From a checkpoint of a small image classifier: num experts 32.
Rows from expert 5 of block 7, named by matrix and row number. Rows with one number belong to one neuron. Each number is 500 + 25 x the weight over its row's rms, rounded and kept within 0 to 999. All counts start at 0. Numbers have three digits each. After the name is the row's rms in percent of the matrix's.
# up: expert up (model.blocks.7.mlp.up, 32x160x320), inputs 0-159
# down: expert down (model.blocks.7.mlp.down, 32x320x160, transposed), outputs 0-159
up.136 110:496506515515550487476488479509482492539495496485512487514529474513499495517463511499481529484497484496490492523461500502499531481482528494526451497513489486445515530489551544492536497521506529474506517511443507468459491476503495485490508507442518456522499502492502496519513501488515544492488526489553467438510503525476536509501520546499519507482579513519510514500510503556505483506494533540478553524490536538501467493531472494460455485521492494531513483551499458515540509460482463
down.136 105:508483481503508482539519551495504519502506458473536494519508460468503492508482535520462499497507500500520525474469481517486507574476532535488491510488512521508529507523480539472469532477526503541510494504517520508499480497524515453480500485526472512512490501460551498531479462528483556495513529524474489478527496508537509487519493521454474468494506488516523496507537521496459475462490526516497502503463505503496435516528545520489495561495525517504494455503482505553514504525499484
up.137 109:498468509479484499493512522523491462497505496520524525511490499550516496462436493487494475511511533491518510517534502541481529444507496458462500500519510513465495466475469496471433484452531490514428499464505499488506496547480458498546504498487463506534505466486524516511509471471490468502460495477503494521471506470489508476484481500496492504509520507484492486509531526507498502501459485484538489443517526534507491509525493494491525524534521528454467513475474473511510527493513486
down.137 108:485498480511455536509492494550546503518511510482523540502481528510468532503532527511508516512495456526532479506541484527496472510526554488490505504475506496506516508501491511478476453473478516503498568498500538524519518534494484465516478506526465532467499463530514509508500484471507450495456507472510518503513516481495460472548518477450481516514549496483505490492488481517539480470514492529487493558566467552528459502490505450513468530520522510472497492501462490517474563504515505
up.138 091:489493528495534494478496511552494542498474461509510476503455496503482511532512520468528468484525486451464512488491486520458433475484513487461508519496524510513447514469549552490468517466488512502493500528511497502491493508490499490490409482483519506485479477507485522536546512487464471494457515460512524498482458482519491455522512544502503498471537490504515493501531480523528503486477519475468482493534502476491550491533502529458465484494514500466503515519483486497522500499495540
down.138 091:494501489494505458495518487536473495496521516474438528505519493546510508547548498481484494518502440503538489469580511525465461498523485492468512512499513508544501485485486507478465499524518480490523510481509513464485516531537477504518479511516446512533473497469494486517517462489518507549486469497535527507506513496436481523488541512511452498466505511448504507504508513530521500460481491511510492464517464527494489474494485495574500495499518514540509469536488486499476462529511504
up.139 115:524551484496562464499506475481494497500500507483480487502495453484516497474520493509446494477484528491484489505448459487492475517468478493497475492534486494506528509491488506517539504505492524464495487501446510501471520458516474455476499501500496470500476510466491511484464548483496504475491481518532498484482487535474490498485533520513528488477487489518507484479485486493468463463521557540491550560486464488502473511480466478512467477478434498521495443551473500482519514451496474
down.139 117:494492467485498465526452497488503491494537455463504465551513444453483503491482543516484517473486523532499530483460530457501485489520514537488503521496495525524496529500531540501488499461514509535487509482506474519476498524535503464482494512496483487482456517484524497505469516577524542515529533551497518484522499511508513484545520503473519473517462526528499473523554520484487482497511505503466528494496545484489485522498511494497532527504517528467477493463465503510500524490509481
up.140 111:494565462486533486471491463495487493504471483484482466478520451491510522504495479508440513468470476499480480494452486475503471509475501532502490497521472485495529525489499506538556508523498517475495493486464470489482504483511492453465509515495490487511463526493483506485460514481521492490527464512532512484485501530498514483502540496525534492489492492533476503455486460489488470477525552541461521563438495500516438493490455466517473482479456477522474450520488514494514511460495480
down.140 109:488475485528479483506510485502498517521515481453482498539511466486461496467499507516472453488470528502515516492485511476501472518503482518497490511514516523512487563492525539508467538490496472519475478473490484510529474502485520488481478477485497493489508511476550526519506518568517545515532556519474478513511487511488527470525484536489512451524478532501504487497541530496461465494510499525488516489486505488465487556532503476497517487495523536471477500479447475574525542473488463
up.141 095:486509471506532493458531496480499468458538520471489522495484460481521473506520499508481501504511500454532486506544493492508486524494449515495543535496493533507495487501478473537538457468489471477517455469552469501451445479509511473469462520532504519496472547477506505475515531462497511483483473463513485538516489489478487524487507467484503509529450515521486507496473503471491519488535545500462471479468511503514473508493508493519502509434484484472477509518516519472498483444491494
down.141 117:491465433475474505454514484515517486524496526465518479544524482488520456505483497492501461525472499514467503516494554473519495497494521525506459465501474461512486550477493500551479502476488466517504482499470480514452507524465495458476509524502518460473504529486523492540479540568479507479507512563511492490538510500491540478509504525481517489482469522525490522514553470484518462493492510545508532532521500484489514546535509525463478499533456522461506513490458486532476553460487432
up.142 125:483557484488531478483491461474491479528502503481497493501512457509523519528492496480446505500485480485486500503476480513484458514451510516519475481520509500490512510484510528517561462497501549485494486497482516497478500465505498449476490531461521467490483528484519524506445524478517515492481505479548471495498503500502513478491510477514507491461524502518482496487502486495507456492540540557520541572474511510516444529495438458509496487477483474526502454544486460489514534478505470
down.142 113:472505477487473510491526507503476489483537481483497459543495472438478495501508501517486490516467538517502539508477511457504497574500484504482452512511528529532483571498500547483487528474510498566479506518483505495481509458483492473483464484513498487460530534463515481567478530580524544509507503551505476468531484526477498491534493530497500488511488516554492496497525495502481460476530472543465524527494524494476449529530513502504503483500486523480498503465471506524512525489465450
up.143 099:563479538520470500513530528494471525492555483511470466485521511480480478497521554520529543506486489501480520517537516480477467537511484498488526510527528528502493527518485495501502483458529516502465489477504467543504479516506534503470469526490501530482519476514478506438483527487511478497542493559486509494535548523487508524549508464515500501566516465501471489485489523533524487490523489523482498496525479481506510496535507540475516456515540535477486535502491481465528481541485489
down.143 099:530465493491504483527476479510494493487477515477484485547518516458492483462502524460511467459499517506540516498529508527539481518501502530540498478467511483547525513496489467533478539487485480509510502457527502485524482489518506437484469522502463473485485482460506526502502546533501466497498499502473535483491508527492485465510517512509476528523523552500471498442516477489486495490468478492491490495502513516505466528500502472510498486512519537495470469470485475541503497483521502
up.144 098:478448519514505513490518515500503506474510491507502530502477474497494513490491479495505478518496537490530497469579464479479446476522491499445551474452486484514511476499461504520496509468506471488491534494556490529473502559535483493532509487544462514508507506481513520479564498466507476526464479495483518530500465473490484527455454468487566502521459486456481477499532506491511493515508489497514440459497480550500501479483550517502493515505509527438503503493496503487535488479508490
down.144 104:500497466460487474507520486527526468472465516515481470481507518493464500524475506469512490511517477465457485531526496523469517487527482517496514449511469505490531538485490504487508509470495505518470510459496469497505525505472484496499484480519491501471518473505525478540488498557477460495458516513540526528499526513494512484510533496493491514481496545500476516483492513488536461514536503528499524524472504518529478583484479515531456487508476503426465504504454505531453503481517465
up.145 095:489546469499541487484523475460514509480531539483490474506514486517523483477523497480442495472479505492500499479512471522505438530450471473480523467516461510542484512521506492527536472494506512445504487510467479486486516478509530483462482509489489520519482524486470530457460526464488501452483508549534509503476503490512516531469516475538503505484510458508516505457460438492493487499529522496520514507481462447516522494489452466523501488449497495525492490521481522489512448477492518
down.145 095:493494470480512557445477464512494539460507523473520492508488469484453506521538491489519484492503508467475519498494516449472470510497495483447514492486454486552493518460533535513487536476511478569457519497539507517491532516510491471485499518503481491464512530521500517510485531573532517500513555538488477486504497492532528485484507494496510466481523494503455525512515473506500473482527488569500508538503513500514483556543508499521470497494479516477463509493481506585552570478471471
up.146 092:504489504494471519521495528523496522471490524508499480514477498489497505540485475507510508499530509487508529547479498554502510485500486462490517483516557473473502493505508509457483505445527507487452552523547495479509508523503533540486471513523509498519529461541528535506555480486486455508451514462523467465455528455477508480492506511494498477521512487470498517460517509504527510540471479476495461465495508484490478486476527530446506516549524518469501497514511488479506510481510508
down.146 096:473486465497453467517478525551518462483457479508551553488464511475478474474479508492489495514513501495520515534554514508458487489509549499473524503503529516483528526514489504440457493496488460457483544476529531518523502522529447503532503515511504519495477454522512499467501486469470477501480501483544519470512516486502473464498527558472490485518546544461522518489480506558513521499517504503513508510553500493505515516482448438531512506524498529469493501487508484529487538467482512
up.147 088:456464517476472544532522462521523497473478479544467510513446545449438512492542446486488478478458486522454484519481516491513495485504478537465492479464459423499460510495494497485471489508481508458474522505544499536511480519499481485484437514512494469501515483502510486500451476523492460511541518517542521521479496516557465505519493506481503475515471536486534505476480499480491525483517518452494473490497497518490509497524516494479487496456450531466466551477514535499513474533476502
down.147 086:490528502490518482496458492477482549511524469534482513520477509478530497483472501487488503442480487509505486497526527494489524530511504535501529465475479457506464506521475524519465478474496481481524547509488448437455514515519468486493451469524517494477487539494502473536503458511486548448476507508503489499477468486516546498476521517500491490503485530499497492460553484475503507516478526512488494507501518555524499485449434483457501489448465497487473498483522546442521506519498521
up.148 101:494484497479540527525525499500496510465511500501516517489485492499515485490461501514513481516513528468513475488596448473524452483536491471467550460487505519543472481488477485492511506474521474467499513476580511513483503491506503517479475483535482532515512519511495501499525544480488500496492523512519481528467516473505483530521464500474558518518442503469478483497516480488485519522475489468506419483510491545489508511464530489510476532488497545438497534520470495484533487493498503
down.148 096:497481467491473498508519434532508514492491533519434540478553503461512504499460502471499485512469495511514519503539530498457529478508530494486488472502475532539498520519504516518433531477501461464461505447491480547482507540523525501495478480569485505463517490484545524507513508540496493493512504470479502514477517503499488503503541518488475474500497527517498514479547503507534496474523519508498507544490492506517468504511517475496475499519480537485473511496462534525461510461510502
up.149 097:499492535489522523496524500451502536483511457543466446515465501452494522504528483521507511494487524557457504539503507495502550519486482502511467505562476536529527519507493487501503519518507523554478479527484492524501504516472516511514521496532478533525530517516503497509492502482482518510554499519484487498496515510514486479535485486520494498538459520500492476506493529471470505476530449511493487462486500481478540481480466513514458513513511533480517489466498524479497498552472528
down.149 101:470526457511486486495501500518534498513478498456485522531509501459480493482490500502488539467471517497473539482548496517491508499487500526465545493482463461530477503497558486516466490484536519473481497519528504509517514497568550492488498514506487526467520456490450544502516493506507496483530474525474508435484488526533495484516470517478507478517456499542499500477499523443452458464472535504493518520463514552481483519503599504506462507451495491517486474503483516554521497471534508
up.150 090:480484499508493528496519507557518507504530534498501482469464524503495478471514470493444495519503533574462491492544493494535533498485471522535517519470515448521479483483479484533482479479515509507488569473492527518501536522479505522467509507522527512504496470489473495531484493511467513496492522483506507500478522486530494477507463489483494458485457492535497536519471525484496487492517462471500473498485460467493455496547465487474442466499524507488498485481523466516501470529522495
down.150 093:480467508482524493476500513502513528492466482487503453540471532531522440502496496509523476485467555540494461477538509479502477528461477538503511485498458483507497476542516520480511514496486500487471444499532497509526496474468524478473478466513530500503478502515483480521504482505488489449493511496469495533485526527481497481455471515453511432534506518455506478483436491518526484466483482477450518485554509446476532445481488490462474527528489507442492534482513533437485491502521545
up.151 099:471472496479461504468520516514526479498509476513530492473507514495503476504479502499521447504494534503493487524529487544496484492479497487494543564481477528513498495496525528549467482489489492504469501461518480546485462488505482452508435477521530550513461442491465510478468540513509505499499483448491562511496472496539523504467508510507489520500488497501491522463498481550482507464477511512464474487537443466495485499483490473452486472519479481499488498479500499489515510487482504
down.151 081:484492519490516546525515502522511537509486462547516475496499511542506497516500487510514511533492468560499493494488513532531511490486511497499548500465488480507512478510507481498502511517499535480475486482424508524518459479485521530511521503482433513487506552531473526543538572508491515492523546510491546481500485531537490500473559517468525484548505464492533462541506510513513524492504509509525536453515519475506487505475476510547502535526466475510525478475527489497509484497496483
up.152 089:474503490477480499498511548522505482474507483543507501526474537506493477500491502475516486541503529537516483527516484490492520515470515487472571484521509516512513499531522511546484458449529498530488532503531512508464466534488520466507436501511510541530503417507471521523536502480498469528450505457457512542509477504511498507504457500534521499502508475465503505501489473541499500498504452464467439467527505511479497512506522525463543510525521489487484536533479484494491468491502542
down.152 084:493526474534498503522480479518495479466456484505479525495501527502458490530499468520495481506474490494483505545513526506506526491515517484503497506460496521507479504525488511527546475477501462492490521437468496488495510485470471497495505494487438500502510517499547502525483471474526490522548538515520526504501520517518451475474545527514511524540506544497506466537561509483494493511506465490534508495519519502503459491535464472494514480509541480539514507483488474508509513465499503
up.153 092:516480501461483509508498499477562484522500494522496496512489537504512500476531479463456494520507560526487511457487465474490486532500502518555520505501485499476464458516475463512486480478554492507471497507515511530548500477496484482527514516513507507491500492510461556502507494537482486459520518523515524498460499498526489498466450468497480469480498449472530478465455475482498464522533491486493482472506459452533544469507495509503501437532508488478497525495532510480474497515558497
down.153 090:494469456532505491514516503496510512532482478522507467500534503515469466537558505501515531488481528549475465489521544490487480519469504475556528494533473473530495449484506479479506470478518499502461503482520479538506508450523522470493500521529529508474525477527477490493478492522473480457524506519472501552463495522460482523495493517515470462509483448442514510506462500539492473462487481514500493515521506467493499556492509505490533479499457509518459488520522513442507486519440491
up.154 105:469473506524494469489507474521506499500465451511527507556528486520500491482541537464453496484496492488509513510457538469511538492492489510500468537490488508496515495452559570522480513529487502494483502511466519488478497519487521515472514496434502448525502479488501505572506507548505559499489503528476544504509505501502533458527497542519483517469524512504512506527547491534477492500503508476500511483517529528505485535523461496483446480510503456509498525524512483493512455493459496
down.154 100:494484488511487475527528514485531487497518489488522494514529534504485520482537509526544500467496512518444515464450477534480516504526536527501529511477513527536504493493463514505477525474490509480476498480474550516522543479543495511487433521505455518506527496482513536470463488475492509499519475503450527508506504500558502510513547513534492527531480487468524459504527544489462504495482473501522530497488525507506489510469490519515520486567504545545534465505509485480513507512493496
up.155 105:481508500486512490464512467480472484498514507480491479492486457479511515521526492488496506465480511472493477479488446477497460486433484515489494472520446501486524532469494509533564484510466507459503501505505492506493469436523449485472499502514501503522467552467481500468446531487516499474474477500533475507514491508481487461474529463500511478477488490487491494495475494483497499502499549523474514543470483487506456479454455487531475471474466516524497469523485474486536521441486490
down.155 114:492479485497481530501516492508495535501502495457496485519526492474443466471502523480488506481470503478448520471463535478495465505520504552515483501494506503531481552458518540492477519452516525529470484507493497486483497528496508465513501504501490507485494541469510485514507531575512542496481507527516475484507488509527531488508477532524491486498488505527503501511540503480480485509516506558479533507491516508486467552517521523492501494524489521466458530469478483523494535517480468